A small contrastive image-text model, trained from scratch: text encoder activation gelu.
Rows from block 5 of the image encoder, named by matrix and row number. Rows with one number belong to one neuron. Each number is 500 + 50 x the weight over its row's rms, rounded and kept within 0 to 999. All counts start at 0. Numbers have three digits each. After the name is the row's rms in percent of the matrix's.
# gate: MLP gate (encoder.blocks.5.mlp.gate.weight, 640x160), inputs 0-79
# fc1: MLP up (encoder.blocks.5.mlp.fc1.weight, 640x160), inputs 0-79
# fc2: MLP down (encoder.blocks.5.mlp.fc2.weight, 160x640, transposed), outputs 0-79
gate.467 098:558540485489437537492470524573508444523488496555571366506492485532532552439566473476393380461500434573507532492495455547460542510553594464467465494486536406506501457567482483448390565583522548423465504488512507537456464412425542510506562531
gate.468 106:515501527524521469500544546541551554549539450510504411550503550534436447477550551592485594583506459489488530532507459515537525548442520464539481477462614542480576479496452473530428523485474474507519541484515492454601478575482484417425599526
gate.469 128:503510538365568626425510510495528466438498458540573450503562503539502495543473543492457374543498474506560479479506460524505539501520507468489449450400524393547578508484491460523527510512522520498463482402444536395498516539475596484477545521
gate.470 066:526481506506512511433441538499444576463524494377532449497461470586489476547496489516582470555535405524460544457504523473422443534401539503553655437604670432491523487435492514587512574483556499571500593488467532501542511489513526496474497511
gate.471 114:446478439461459514554543459521516477436467493519485374505532473534569558475537520478467578516591531497588505426465446429615503495514433543576470509507511469563506431539615482485464518417501503553467600512446523495476518545552442552594501508
gate.472 103:564426490507574616545573539490459425407592498536370505530442465546490522611451466502492495703435509505541508503558440585589536494525476532542493484463515535463432529506513444335466524508486456495394445448428514550465509490453601489513437522
gate.473 121:555435506557460501439545477483480397511519503525458424598534394409600428566524503527510496535568450510556623461506508550387506488518465532509451467497445451499536554474571503562503530455457472611470485566553503563529515470457581461431480552
gate.474 118:527531507595491436484440533533492409405533494568479590525608479548526483547531456436548533523443527548545460539541413490504446487482455483530454532411543541514521463541448544472482524506432447534436521410514444483422571452490486566554581456
gate.475 091:456506636578434501530437485459565439489466536507454496522554472495498470538440471519469447415520467513519465583456569521500422514485623487513467541503497494471531519606462397504495574495480529548503442484487401501496488486501502469490509547
gate.476 117:511521502517544464432511491536594564515508504527463456481506458497389534520494524408445481543503439548546555552552427613533519487524553500493481517489464428437543466652494542525396574419503405566349461516490507590419478473668514431514427533
gate.477 082:459554458487494444576540407543484452566480545529491524481553409513509503468573482559479512487425465545591504498522458512490513526629451560502517521426574457539442518568454489493493421474382484485480536417540552439452494470516472450511485428
gate.478 081:560480667518524427486498471510401569479394453452444556526584446560481533567583491490542522524489493501605525519459471505471527444526529523525500432600519401438482478509554463493405529459473520502524466585552524594445455489491469574491486482
gate.479 101:459436443590532501460486573567483399526481496538590556469500459474511485444550504513447462525508468460443551460530589457404429577527336514562468449441537480518526592425589513527448546517563433489534484573455585503497473446469554503515522465
gate.480 099:474526624461569548488479507515420566422488519472602504534454501543542463576417543508566523392568437524554481521487409497437499459527484447498545518460403528598448515458521464514435423481445508524462520577544492481456452441497561559524586498
gate.481 115:403451521627500498465516450498540463453525490534521538518487553545547420439535560419498624467582443421584490509476436463464540461501514462661464518495509496445508486478414473624549427461509470556487506460486424417423547516555474459487474498
gate.482 096:474514473506487555522586445447481456479454547572475552520455526545574482408468515523487573489486499520560546471471589442437601421572557501510429468474612509569440542468514473454567435587514592498576461510507554466559460546531497512497523515
gate.483 088:480493447517456477471538437475544554472529497580446530568381533532460454462551500511429544442476484497400490486553547421333487511484523480421493577467533524539504546494487539524456549515513461467469533468401467476386447420544408562463506525
gate.484 091:459488492505528392535401496474547472426594414423476600500540521548619502435527539461524510499521437564489531537490465512541516562468524480467557489494486500464524493491496574528469520454476528496477430559534504364548453510464488588486571518
gate.485 083:509625465438478466435554511487507542436562531533542527522569449541529416543551456554473491502610495515439586485596455490440529578509469458470490477471496420443404558490442488517512556477518495414506592605417474423483553408461507485536507525
gate.486 106:465528539595442487483570382418473512594477597553478494453489506576564473469396522508446518493498476435567454508470456426499526406445447446500485525485529467586508521457509430520453538456497428488519511505471520402538414512342506618558493495
gate.487 074:390588535532513400560522538490554506520526518427460490531439613499542494489528533533466440536486539550556492544513469404486534562419550470539546401464467550489437488462436466512486487456555424585475537488553458523574458510536494510458591518
gate.488 114:430434582526479459584482476474508422508547485463581534509471498474473520478484493500458471581549548440528557433532531492523529525523435409553485445413443541430529519513420524487457532529484438551493548494520639498503518511520526472576422548
gate.489 074:509462548478492496538508522507490467505493578436543563491530519530575470536458528488547511496587568558582519498496553472427520540521458569462534508505456486619531501471445489446523561488459512385534501525423529530519490579488557536607491490
gate.490 085:538569472534475487483637492473465578563429514473557454502419444536454513525535490344546523462500511499502535553406506395498602470513463518509519461452459379508547546598454366468546535562529515474481507500456554477452542571425433599544498506
gate.491 150:603495626555541384497525512493546484430513404498443472561392453550527494444486571542476509412533491553453465636487485494461543480497460435555473521500548469513538453498547526305464570469574492468470439540434529529547506464530485465534457487
gate.492 080:477384593515499483554471467512506633504538493467530542507470510586439541477509466507516517541413576487480541448516569566433515593594467584533488569439506513536539498561436488574542529449568577477434529539521525532474451501531465498499473398
gate.493 108:522522537383532558543526463431427487533475510492511469495410444468501606467507471478489514486490468495502543469514514527476379460486586422516442478444496420582477483495496504478472437523452494606446541432535608450543540483459549446568467563
gate.494 117:454409570480508465503481526457597542515491498414453544492522579463491488497669512520425546519553509483549438520438452539480558424523489545545469530479502546484553479463605532574424534531476439611439559520521400445527586442513447382474461481
gate.495 078:545449600556396461446533518508461521477507487464397568474439484483526529441554508531473485456394548488570492482502591472491601515472505583508521553454617472458485458508431591477491487464498468474494476530518458548498514474438484539553542457
gate.496 096:569534520492497461450558600526417546454551490481480460451493510479528516468495471434489587418481521462500477508447555436494472481543435517442482576406538585499542500562475536449503438560573523515538503433502480535486560472570554524468462425
gate.497 085:515505511547442514538514532536492531558521482500576492480528497550472582483524498556477541504425435415495551554506576433441443517477487486520572522605475443490466516558467596508506595551573440354485568445453499466464376630504409500527479508
gate.498 080:486484537531499518525503518581509478553528512620476437510473490507480580499488560398570427491520467448528444486433542509428587576489567451576571417557548517502402425573479534517579446511447558512414486478490499528396503530443505529510553485
gate.499 096:500454506480555544507541517501541450477630457443487529440443506460497461454545564498484529460471543575399445498569519497435452528532461629515495475450508543505485497421455506564510515566502460541474520496454453522470541489499503491484495572
gate.500 127:436503466544504483585454567523537416442514537489515463547516518477422503519491593528538509499479536503546509450514448528488515478511484541490647493565505410614517511575525456493471426527495458493339518405579453516452552464441504621462485506
gate.501 080:591480408446390518548515505519490458485540508559433482459491535497499472508478464513532578471541428499583530461514471536511490559548470521517481498548456486476491461472399475523524476534480596490456530460530406388396514627539505468548556528
gate.502 095:435557561507525539479517508511558451469466426471535447543517495543444516494513544471438535445421506470507526568522455493495479527457396493415426534530594483469517557460475500504445491564490475518494529500584373499419461508488511572386449587
gate.503 096:499537431575450453440498509529501543376488544541471500475496592532424550541492499462469510466606474514542481464472560414414445548424445659365464466443583501495520525518489484505498538491543600521474472568457473542504557512406518442418449530
gate.504 110:492554485524411535465509594510464520443517448467490462479509499549555445486542553443487508435508500627501507403492497467488458515476549424406557506497569400510504504491492513573418502523395567428523553517495465341576368422454463507482475550
gate.505 146:482461468511475516501510453529466577510509569474495500539464488465510507456515471526512499400529543470553438476446470475479506548538480416568497481549498551396511519532494564477507493428453552490415487553477483526421521523498507507526471441
gate.506 125:450536472440577475468475661477496442507546435505436506497585537475511489517490489493518599455539509469517429581571509513522465589491478557520447461501473496439516471445568444467386459528528553460580673529525525503471549477473403526394481533
gate.507 120:469543572518506545514544453643490501502569490520371517560575535559511444462592497521512490547521478479521520527459451385474537512539572574447457563530496493530487525473552657511439495516525464471483445557347379437433516533514509509492482453
gate.508 074:532519464500549599441531475494433516510377536549554460430378404552423533448540551579520451502543429512500510531574450534430564568561487524559516543503537461410509526426514497530531473564481490521464472556518506524470397542481607525490505524
gate.509 109:379488553541462465519404513584589470496498468486466496509495536535513493480533525431525594472449488506465474487538443479490495483494449571512540478447500396423451473509537552504569531539499545549504425500472445499475528411485478474517465492
gate.510 095:418580476564456504524401556531437405542644507471494448451494492523569506508587471395564538459464529508566492527519465604477492444462438521463432468528459474527520547461468477432448479548433432567560459534536450530521501511456399504487530475
gate.511 088:436482533448456507490469496440533475445515573496537497456443563529449526403549457491562483456454439451514470575406504467504413555595553421497579537552580529508571472444584485559498559476513476529530474432473440437410549497493532502527468383
gate.512 093:574456535434510509536490478421434455379508498479454438446524579509580504557519553584510495510605512465549499519513543582435452581487448420509448507526526489516448473495514522489460481522462468461476544445563493435506507487554488472456425561
gate.513 078:409528557488550414536366545481529489503527575588482470508416405534545422542539540452426533506525472510367526490559514407430537562430487471518450494455475477534415470601540549484496520509479562519502383574449477506477414472471530571492484543
gate.514 097:528463519460449532485544485544476486501531557529501509584470554496524496564530474440576401481517613432432468546502470480605577525531554439468432528496352508526510491603441564457508562534439543529427515482597463500473520430552446541501525520
gate.515 123:524489452589491459405529571459595475555519529573514426506508582550532525492522605501447532455573451527457514494468446546414517536577489462469348553524537503401538430508476505532524558547534498409426491481509368459492519532616500522527612484
gate.516 115:557520572472529540483546508508542489441457609461513532525555507455550544450473509435447483400483562417406556525462491497565469562463459430588527556465462529511498520465529465429507492444498527597501511586523516428523459606451468545554475517
gate.517 148:520497563445424534548500475503477426404547513477526475566546546516416546546434574477523351503587444490506516480538367551473553519644465465388542526481549474568585421550488425453515475495512465458418545475501488474543543425517519590433503579
gate.518 087:506570529468541586554475472515433563564450497555535549487498465438491512535488512519418520474559441510527405538586519506500558571461449495421480488469456459488415554541411495433542530517469402563544525489481502417533520499512608422511534484
gate.519 095:491513437460566499566522513497445604530462442505488564503440461530455465478468452447499475459546584491518462500464439420427436448541517535480420444445502502657544548537498417513534464490480545410543428554525509516550470507549406482602492489
fc1.467 096:507613521390599608506502499574461537469426457514479505434434483501471552482457451499478430671491344547462532492498463589586559591468559471481481471489513436535451413568490488459462515526487478441504393507476581574556412493525539506462496517
fc1.468 119:459479507551451569513581522441479473485557468488495530522430457592367544469451426544573439512505523530451629537453463527382440446544561502461392473601489543571532510489410439497433499458492493536352448513542403548451531458463524576432549544
fc1.469 124:503516452552461445515529528472453545538494528548500445494428430464541434434536462429518617481470515469526500504439516468507450525445603476494510561551468574433559505470481484541486432521496467522575467543507478502507460484512392392519451437
fc1.470 068:422626572498424440618490482473430475564485552391527507499490506534431579557565490555463600491561594541497492420524409558495465468503466507506439460498354439524461510553469583482571485556580569545461480514428519498402538466506520559519475492
fc1.471 121:528504465448493513449512471519532369549430494484447581526555558472533549533550457394445467470444539528473515453452457539437470534527435486543405482485578411470552473466526453506480548590515446569415585507491431548475433487453467617447503521
fc1.472 108:483462445472483421501488494422476521517528469529621483503496575511466482474595488469461478336543482420503497492560569520525444596487496451530479553433490522561519528502477504533502461518613546534535417464609428541479503557443371535467506500
fc1.473 120:454519525430512461515450508500495414422570490524479510522592529497468587628490507485488493549531510479593567469519476579468557435522425524442493466413519549531551481489547483560455487499490335475443450462487516551394484511536517459514532477
fc1.474 122:497455579487447479536496454498542489587458559477413528548492500427533441513467422598442529500510479481423495478508467566443471380461518523536523599500602433489488521527487582507461436500441467538480484533457462453521604411497492479604452505
fc1.475 090:520430542501447553541518542525579465456423452534493560485489444464528491494455477580518460481415448528554554509549533470511529503492556497449525464495473528580471537560418443611604481566516571468545501500444533462552537479540537496460502534
fc1.476 120:528545461544539486491421471459535541548582543502425572590528588457546486472484479588535552562512469418518455448476492469512481479461426433542487446542494503527497546426468548502528533547451508503508504584523495431491450513534654441484489463
fc1.477 086:476417598509520548606501513491528445526588518428464545482438442462428526444553480631358517550589440499496456461541516597515539476508458516481459559425528455498435498562508466489480488476437479439528509483499527463540486512470526554496477402
fc1.478 087:478523641534541457473417417500405637490414455471516498528557481524413530603462496453561478577441558465523541444442441508416567538493540439562558482545544499485567479473513406449448561496503497536527488584461550512496456484576533483481586418
fc1.479 099:500531493493499498464482519534430496534468470487541394465508441503500545453542492556563475421489579491574660469417562414591489514457534530485588516504532490464489464586535613490514515497545423537476513443520588527455465453437502541503511453
fc1.480 108:446465557428515471450533552519469511530481553486542498500559568504492519527492465482498503483539502505505429552321450510549549423452490444493432496431629602394520461499484524524522581493551449440472410463441494560460471461520480450538500449
fc1.481 110:529535466407472513468460482501492470519459513412520484392496432455497546522456484594513483532504425609492521527561555509504480563493480541340508508546551485526458556432473551380477563516498539466507449567492512580571466554433522547508520478
fc1.482 102:552477556496564470431468569516550485491555469413485514510528552420449445488519513416523454469564489455435458496584433553538435641458398496503456490536464529433557431496564524502509546448480480476472523539529452474512548526468466515539455405
fc1.483 083:517489537498512584576468544487487470527511457395500489438573504524540533491496555425558545577533473534564467467482466551598525451528446429559482444545539447508539433507416446441532480414506457500492468569516489519616437528435501447436519465
fc1.484 095:419551495527487431586451487497582513460493519469444490532533492526553548546617523559373500537501555519519555491528464536447497463450605415568522642518486478379627420485525582491507547414531428515410533524521511441536547509451527449482525553
fc1.485 090:551539573393554470501464470610459504423483589472485394444579514578534527465492561424533594513432411455523504459553500435479523504563482510514572480508488504477541476490542483502586405522555648567498471615579493523474495596491445469419489447
fc1.486 108:549473572427460442454544544535461487397495559553534471424528482518482460483487454432569458463551490518479586547433560485507482452557536563450514587474565514522495512467537502532533565512562643557473434521508506476553528492578455453497514545
fc1.487 075:533549486492477502422526421539491522452449470481530557415540391469437473495463443468519552560450535428535528507402549452462502480488453524475472613514591460551532549590555453491483463627467487407550461548449495470430541546504497490480384473
fc1.488 110:448434498475539488468568543423503437452537410461532515527471513436483504432544532491438601508558547497613494488497452450496460448568454433544527494448446479556494520570472508544565471426430423567397528521600523509486487407539491461484438449
fc1.489 073:551469492548499488525460547524444402515593532494593471463521477497516558506555592537476555546559559519488524536422521525429527474432438494560439510497480439509473502602518506477499532449440546402436494475474534450404488462438487437511547532
fc1.490 094:454510470441621466424469457469519358452472472499539498535529457583477438464536549530478574463510507506519509570410491531511545504452592522473635580469480561410579545529480496576593458511456497465480524486501513510453508496439459527568471540
fc1.491 145:347430473517551507510528515581514494522555486480512510543627551392494431524470466506427501502461422510590437429545508530547440488521562515509506518466496456494557526535503467525597490501353521519431527466542468472386500503489541505473493436
fc1.492 074:527503474490458497512498535470456427404516440577492499438493480513538462534569587510532615555581558483532473502512560453463517503515410447535564513430425488549395476434429521479326529548458539505524508492502523470447491443450465418454547577
fc1.493 109:527530541410551541563485544374404504549508545553515507485425400458519528443513470442484482554491442473511541496496483479411459579498496448536416503421491475551567517488505438525443494531452479572463553452465548421508607455483508472503430503
fc1.494 130:522566415481502545469527480479461522486472577522467574502482472437454546402540522541495472510520422500471476498472538514464512599553510515565521459564499493534467469384538509525454497501501503512613558547532508495592496589487631562420471505
fc1.495 076:507468475499525482538442446504486479490462548584405556431499474490486472394541453502523535460503483584515465556462470489502455542538413572482562504450504458497477524455366451597439495558512564480503472555464580558506589514515421538524473472
fc1.496 093:475529478487498491464396394491521500510431551595487545602552547469482496541503497573532568524518503511542522530578524508474588465504518496583519445575515525502474546442474528524494524464422481490505469541532535460499434539446382488530496522
fc1.497 085:521512421538472553426398491428559443430552494449484457481487481501527519519438467497535607452469511505485500565461445663434465365412460526461513456469523507451494466443451432457481508430479459538497443405610533546447555350508509499485579534
fc1.498 092:521457507499622536579490427467531536542444497514469490500580443521419536503394512500456437479481391468514553552415529534439478479581376463495484472499555484581497593417482431584491510558505471455472472478492517441486488559463559512519536505
fc1.499 101:533500433520411497451478529401472577539458433457468474511481457549518569446456570522406516447530466519601560493538469459535480481604560401513413522453525437454483575463491387545526429415493492427589547492486521482464436468457484446420446491
fc1.500 111:520578499481454551528514472447468520553513499436472467492480429407480538429459574544457417489502431540412533504421464603586521515494517482498605507558534448525458414476473448477426474471504502453385523549527524481550486397547476531452480465
fc1.501 079:537421502442431525517479467420497571631474539549563504419498556560485538527528522387515506510508543537523579525566459468519477478485504567527542560446432442460563547584466558508456474506464460527492537500532477425447481617491564504562514468
fc1.502 089:490536475526468615549523440508502540440558461509461465537439511493455472491520427457475530574434466514480553537451501553428515577414529453513549524463511501465417513500454581479466533462524477594405484486430514420441545495446474637434550535
fc1.503 094:512581451469478603537512462560507565368390645506536458486594509486516411460457479464512461531448455553552464414459522492482515514522475531477527538473531512513459552532510533577530474500490455548569570439497518449480545563511515477577578572
fc1.504 116:447461522540490472521500540509607531496510510456549549497494522569479441519538537568468548471596554459536511380466543489443482455498492522468532476520478602386560491464512399526430456320585495513538521542466488444460514515587455465521450420
fc1.505 145:531534562429528437528518545482462486497504457525519472490502520489488484572427579493540498616533469582432544527495528522545537422522525539411486513599408491562512420503493571504524501505557502482515510483415549490485442508566505471495516524
fc1.506 124:544511524494473453457540536469460463494517579482404512452481412472454520544553427546513497526507377601543645493395457455485500495475562496503511453475507528481456536500530546529554458503446493521546471484403476453558457531563571482535516518
fc1.507 114:444522565519481488553522446642466450453525472552346479558555506495465459471611491536511457560542447539450566509523463408478503512508531568423438575593453475543473513518551613510422516530565479499478469590410384461409529545537530443512453477
fc1.508 075:483451549529509486562435528566622473432439475487483444583563507554525588580469503459418461510506473497426559451491541448599522515500563420441513521501467606470482441450484445524434498477472498610505482460461458494446475461572435437479428447
fc1.509 091:530518573557601590474528466449485467447542540467578461458518444530483484474578511514558505426540485422490473389537543443482409515440488520444440479547554485450475415537498458456516495510474421509396566480380451589499462568428533443532505481
fc1.510 101:485485541564582560528590603463556482576548515485553472529541608603550532405474556535487455456523483444548583599447495407532522502451401513480486393524480440496546439522469487557548529477485598470454527516587511505509444430503506538559463446
fc1.511 082:519452491519461502456479477511559472580464583588516506475519553497450555460489419515513456439533497506490476462524518470568448599608526502535548544520525554582468525492577554511528558474501526580554425487453474480467456463509482502456489412
fc1.512 090:518471459522597549440491490573556554554387510494558575511501476509507586486545470435471476425495417513488570473507550453585475498518504588570501512488481494493522443519529503455604572471562515507492437546447581633522531493418561559520496484
fc1.513 083:502384528510514506506498428579485520459537524436460610408462494537425549500428581507466420501512527523406506418438570469531450535486543503477466555597445512533480570493463477511489470520531514521492576537501498517453421493487510640500473449
fc1.514 094:519447543520571532509533527402492395534586557466526451465516526595494556505511596603429486508455477555478512492501511563481616494519524515527588455501538466525505521448485541507513495556533484468587460478391508396480477552447553425474580542
fc1.515 110:570451541461472566508504438481489506451416458473527466457510390518644463533489501463505440559484476470547451432586440487601459531508535501557566491518605486429471472514487524551485515598501527524553543393485455526520510549509562516529470482
fc1.516 107:419491570510441483447463516555491510480480569458462509525539486464474549538489549414511455451506566484363549606460505469488366419525548430535527450543470492469538493516505533461407588481508509455514486501554626428592445526398503477549488465
fc1.517 144:441522456564533503516489488537497572576481456500476571421450452455545466490540452503450573515455588557467446455470576550574488508302544488566530487544519574454474527431492541493468555496510542520574474566477500522487437526547479440558493437
fc1.518 084:425455532468504416602528474516477553529590463437515477616535518468505490521528501491537482477513604449511545467489415463578509482464543510454546596492398503489488500441521494527557451475395476582536545474462438511561437480475440487534543462
fc1.519 088:479549549557493421492536474492507444465542530609570414473551509464460431495479439508465595567612486474513549473527478520546513475409596425514506552566492419293541454500512486541445566528514513567376573453485469543439580505496519524542520478
fc2.467 103:506536476540501559460511440548459525486542534616570536554486481410547468523461510579517469526527492439584442485457498460496543473577421483515502439557425437567487489527488483455525473470493527509566518597397452429553517488510501493505557563
fc2.468 122:506473538480541538426436568460554485473480503520484549529479483474484503470592460505542530558583362477477528490524534430536589540490431522403386557430472465476352579487424527528513486513528504482491580579519527563467436518610520483526429520
fc2.469 128:582448570468492535599452548584457465509542509557523594548515480508465484556514547500510466538575485539553482435556523474457534564460491483463529523427509565587532535442538429522441501631530521544530492440513507502602532492518490460372524537
fc2.470 075:471529485537487559521540439499451568578441473552584593572488424477480479521469549548486513482568476508445424502462546476531457468514450510524538515501463448476525527462586510568523454533540488491513493536531563525420428470450500446512498466
fc2.471 110:499476495506481505395544451498548465501486557525481493436461548493648529385432437455400532518526430494516506457391584505583517511592527488477481602521476520554584476573408461489498487552510595505539471475442588522518506584516546538497454459
fc2.472 107:526568537592579524495434539619522498481465487515498563547581581474475549488466588558496546551525530517523545510456490554511523566457530558529530462546522581525416494562590518471410515396538571567554541578511473439548544444497491546542528450
fc2.473 124:538489526509475494485484492453523497541464477447495585518479548532538404498510552527502545506525496429507497420534388440539446516506518393527497494561398499482570470459492431501434510442490511538542523535527533514516464563590502435473449586
fc2.474 108:466567529542466455490618502467445518563466493436392525495518502500460482441503572483483505545454476492496540553533578486424490508507521416509479488584547557536547480444460502457485508592461479552425464441460472455502511505526539545524529445
fc2.475 096:522542513513556517530492536488452525527453446512569576518501606480476461529391572513430501494444582473477557488474503537527509450513525485550551596461554506487528474355508529509523481513509494493504505518560525514614539491521493466445522493
fc2.476 111:544451579564483512573472520542537502501531539435565642505472499499388478399515442595454535584493485485571465529549511431465498533534569489466534521465484524468499474446446533512491440579454399476520517522481501564501503521534579501551473537
fc2.477 093:429512436535460570538499520405534447454465394579495416514464498542430529514530519526590547493481595498437466442482477513511413526400538580436473450530503487552548472481480519472515489444463461507450491441572508482443445512474513535553539568
fc2.478 098:537608543524531419548548508484478503407427504507534437517474450562483530472479506499510565547597536449567486429511574538568551543499433496545521562526548489517455498596466460459503554433474568494411510486500534486507575509468458557471465520
fc2.479 100:516557550469519539481472510571547459449471393463508659489508509424540525555437517543499456483553434500507557478515485455400493495563516571450427411463581494392529517447530429522482448504507453475446467472556558429524522499561462515519531497
fc2.480 098:538514550598566453489425490446514514462513569546464405523489426437499491462491427530508494434555563535458483553416508437421511455483518520555447439533477481354441458522475509595516559478487499467561505460429497447550525455588607531456549468
fc2.481 115:528502441565446494579483441543546521455493487481472459478533617530547602478498521315419423538474413465466523569497497494507547506439511558581522528408576520479519491455592532567557588493562569545515541506553614548511493471517540458498530475
fc2.482 104:492525519466484474545564457512477510483510556450537429513429531491527458431500494444497538495503476447468472489532467476457548501465465463489486419467515566451482476587493475472425482477570469442507576516474511468476602493481497515513514493
fc2.483 086:470505476450534415537501523533581427461481469424556592425510525593473446546451497454492494575518467461484548522473472490501520409432491496581581491599482450533644523489501511493481529480525482521486472482526538475513484406463477500447469479
fc2.484 100:528460445500491540526498620451534476473457547546440478459478489469521518460550511375397532484410507540465546526566419559570547524531515539484533480415574443509502486556538568492549606455517412544528512473510491615381526471444496407518522503
fc2.485 093:487509518506556492502448489523538456522437506580488526518543504550407505579479406537375539525466464575575529528522502498436484527610523552436515434528550524565591491380488540457544470538488539535576521537424357412467485488457521530481546525
fc2.486 105:470549478473476484514546453441377542552430499476513571440431415544454572454517552556458417512474458459521455563573517481516476608487427476500408522433549548532551457417519465502491536498553484519474558428561447443487484563456542402479527539
fc2.487 076:474554485459491471422455506483667493539464544412465567516487505541481555444520504555572502516531485548465417470523553450411431593519524505466520514486498535466447456596524511554383490445494454583561514507538469494522558508509432533495476410
fc2.488 107:495415445538369529462418485560447600505601485509457521485476422575387475515454398535543429562515530489537455546619524545566510576476538431473511501523495526436522552369461486481454519497411392578572487515464464440527524554532523520576594482
fc2.489 078:540467456464584495533587510583541552479535486522455419417435509442493520504572439525425391466473465501535498522454413466503527563468489521532485462514415545570478537465443583463533456509563462474620479532545598468418519550519543539465525482
fc2.490 088:409508591470569506612411416478533441473512524436498407585469502461640464512499554619507509473439542485454528454538404542492550473449512451582459477485482506418508622452487473529535418541476459515480448481519515494561519495544556536486476511
fc2.491 138:600516588555484422554501505438491473370486435524511451527433496581495540471518532515480518448534483496484511607468493454496538495514444428596492440540567474511545494479553526368485493520591450465549457530446532559604512465549522451548496539
fc2.492 075:480508503511543454539583467561464520477511486465550411488562486560385494510578555599573523554561510486495438571523535499487513502503536499484536394501496552442503471563495512507584521582523579538507452498540489405485472484454596428555517449
fc2.493 110:576522460492483534459489522599458538461452442513519542562492522575494487535418509517464561511516526459489537459541491399504491532478503484508475443555501494373493550480520538534449333536567489502520463500550489509463466542534481577488453483
fc2.494 109:510454532519476417608523470584522467519499492537550446442515542545586479485520526438506414534511588473439459473427427449462567544390496586440458515470505459458410503499503504568475615554570531531415491553636527473546496495528479445542476496
fc2.495 079:509484497538503486473526449505435490513578564542561526454461446592566491552479466442474503496443521424461493517572540537489498448422508580447520480415413414413467496413481491584417513560405600536404493449430540564512465443481500578446481446
fc2.496 096:451452491494550482504566451520430473461513500597453468487469505527546508472475477488417529467492530476578468448380518507394493482443575536491485496526543502447489499490484467409449521532471590513457492538341585467551450527594551578504475486
fc2.497 085:493513484484506505484538532540552456457467525493519521483533570518437530524434420431566513495530429529497501456493631543470509524521553425367432626537542511471480620470432421507467440471551522462468451481479472524611577554540492555562519439
fc2.498 097:563502583441432492461376420557550469483569555474480469443445550474458443525454469497470475450517551492502439543503500552523471502513589550410424558498554519467510495497492573523501551598527438507515457535435497541494492528603521459528447514
fc2.499 103:468549583442461523573447496557453546541546540497496617574448520479422458531541543484562605497519493466563382475557472421406534499474546523476512489470528456513575531547504539596577496445491528449596499546492455456486604475496463637625485496
fc2.500 099:573389477560432579521464507542451464522434511397577445387447524606500521526555472493470569580570550491533488435565512464480454494475464419513521488505450546541561523434417538382537502547490481527530433412526482482508487537486530428524513537
fc2.501 074:462489579518429426456522571490480492499431535501445589534473519569585510519488541529486471546577572509492536471522449482571556585558499538544494450361541537501486510518479515543502490422458510550472514500452531508492523512543561523403459511
fc2.502 091:545410585437513418551478426515527514540585561487481394454529556483432477523517366592498508465409533540419456517549526561560527435512432383457463478574513469525506535502375465523493486559520568558496498474552493640524470537449516437549541456
fc2.503 098:546500421451423565508500497577599481492455489509456555536522519461416551497506512402453456451408442548509436471559522421426460499529568509470490512614619529520533614558532550491500536458512462548517467438490482457530506513465538453477490478
fc2.504 112:479444555471593529482550580392518516558515501511431537468580526518472471433553485515545464507452472424487516464602486475426483525436487538512578479509536545503519528445592487509473450436493471538466491425583465624573513524496533485511408463
fc2.505 112:517493504516384586496361541523580475499462560434477431507543484520509504546488469506526403496525509453482546527511482502553517497445616494608527431524408529413487420503533523545388637440513451463565527451499553557453535482507497535558433518
fc2.506 112:519586523524410515607508433447461547423455494544477462470361536545505434473526526446537467510498593655428542544424459546551538512447511405487595489505549479517562543472503551506522477436479473511477361502501466538479527584507480532522488458
fc2.507 109:533429536507466470433546472363530508516455553508585451467533479448462438478423465546495547536507562513488540557598463505555501583507555503546491469464524516345505478447509455533443529525440532573551490416476523457595472488499492502480449620
fc2.508 086:510486544493526500521428481503536488513548503525516444497483521549526476493540469479425494610484372424492452476495426478522514562605531417418538473575560456537481469478515558532537464467380490486446506481474457519508530457558632527511555533
fc2.509 099:492478560526437519514552608571616489486500551338553514476457478572548577563489523513580516489460513542501458598414452548502508525507471495493567475465498460553604517593472445523573553493448476510417563481447462602459472462495617511473434519
fc2.510 090:474525370544446523501530513496525433448563450457489458499537496499526551459491474486431557494596417461531552548504515503623445434508478597501397502553550515485570628487513542609512493649464485474477592491497454462529489531471475444552525432
fc2.511 088:524497537408415556436424531469448446478488442550548588536440542517458522485488503418401534504590585475565518513462406476431488533611510609471487482585499446444474652445535522496519470507474551501523478529458521465502544510422501570497503615
fc2.512 105:533502504499574490504483392543504417503516535514427528510500503436443517428512522440508423478563515551350467513369445554503449509586418554532505509452490504437477539517460484518497464468409486447587486499505583490453412535505484460537485497
fc2.513 086:438469434552493460474453546407425449552451558476487575512471489485556525484538557479515442464459514513483551514645484450549583603525504463438463393493556510430481435537553553491491471439511496524502467598482409502512452460525580468481582511
fc2.514 096:460438578514529458485531512525528585499502485549525487508549532446404536539407545466476503493481437504472457431511479424446499410555468593469491477463550511479549478510496483440505446528588410517450477557546475558472455480530461478587456485
fc2.515 109:541558419357433535510488463521548534453474538556402461448535536527484519497364560484463511561485432486535475468519476498529496475606541522585492511477531512552495430501487523430601471496507502530435452525510487494554531518441470493506483503
fc2.516 112:556512406562441591470518603416456572527457528527549397567486507469481524472489481569537616533479506478513391540547471482471536516458607489406511497482450524448580509542581469539489482552506467466529474465440571569455527436426466522515467525
fc2.517 117:556428554444486461542521441502493443476470464501510417526604481551433485564503489510528615469556487376490537453476508463345520579534476445457587532418474482414483511556487540484468518485506505521516520491453443524511551473453464493477449545
fc2.518 084:493472524515399466441556440485465554539547510447488516470572558505454535492502419459478560431597539529516566396476466490478572577473535498489551460503465541469435515489542445472529470597480468461507389502479443468480519595491572548529488474
fc2.519 096:543492502449425508535460475529436610559494507494519445484520440483499502481507483509541449500517503464496460498448535488539492497484482481601432481479552431511476542597479453475449578509528502522622456537481488543475598479493496563534584504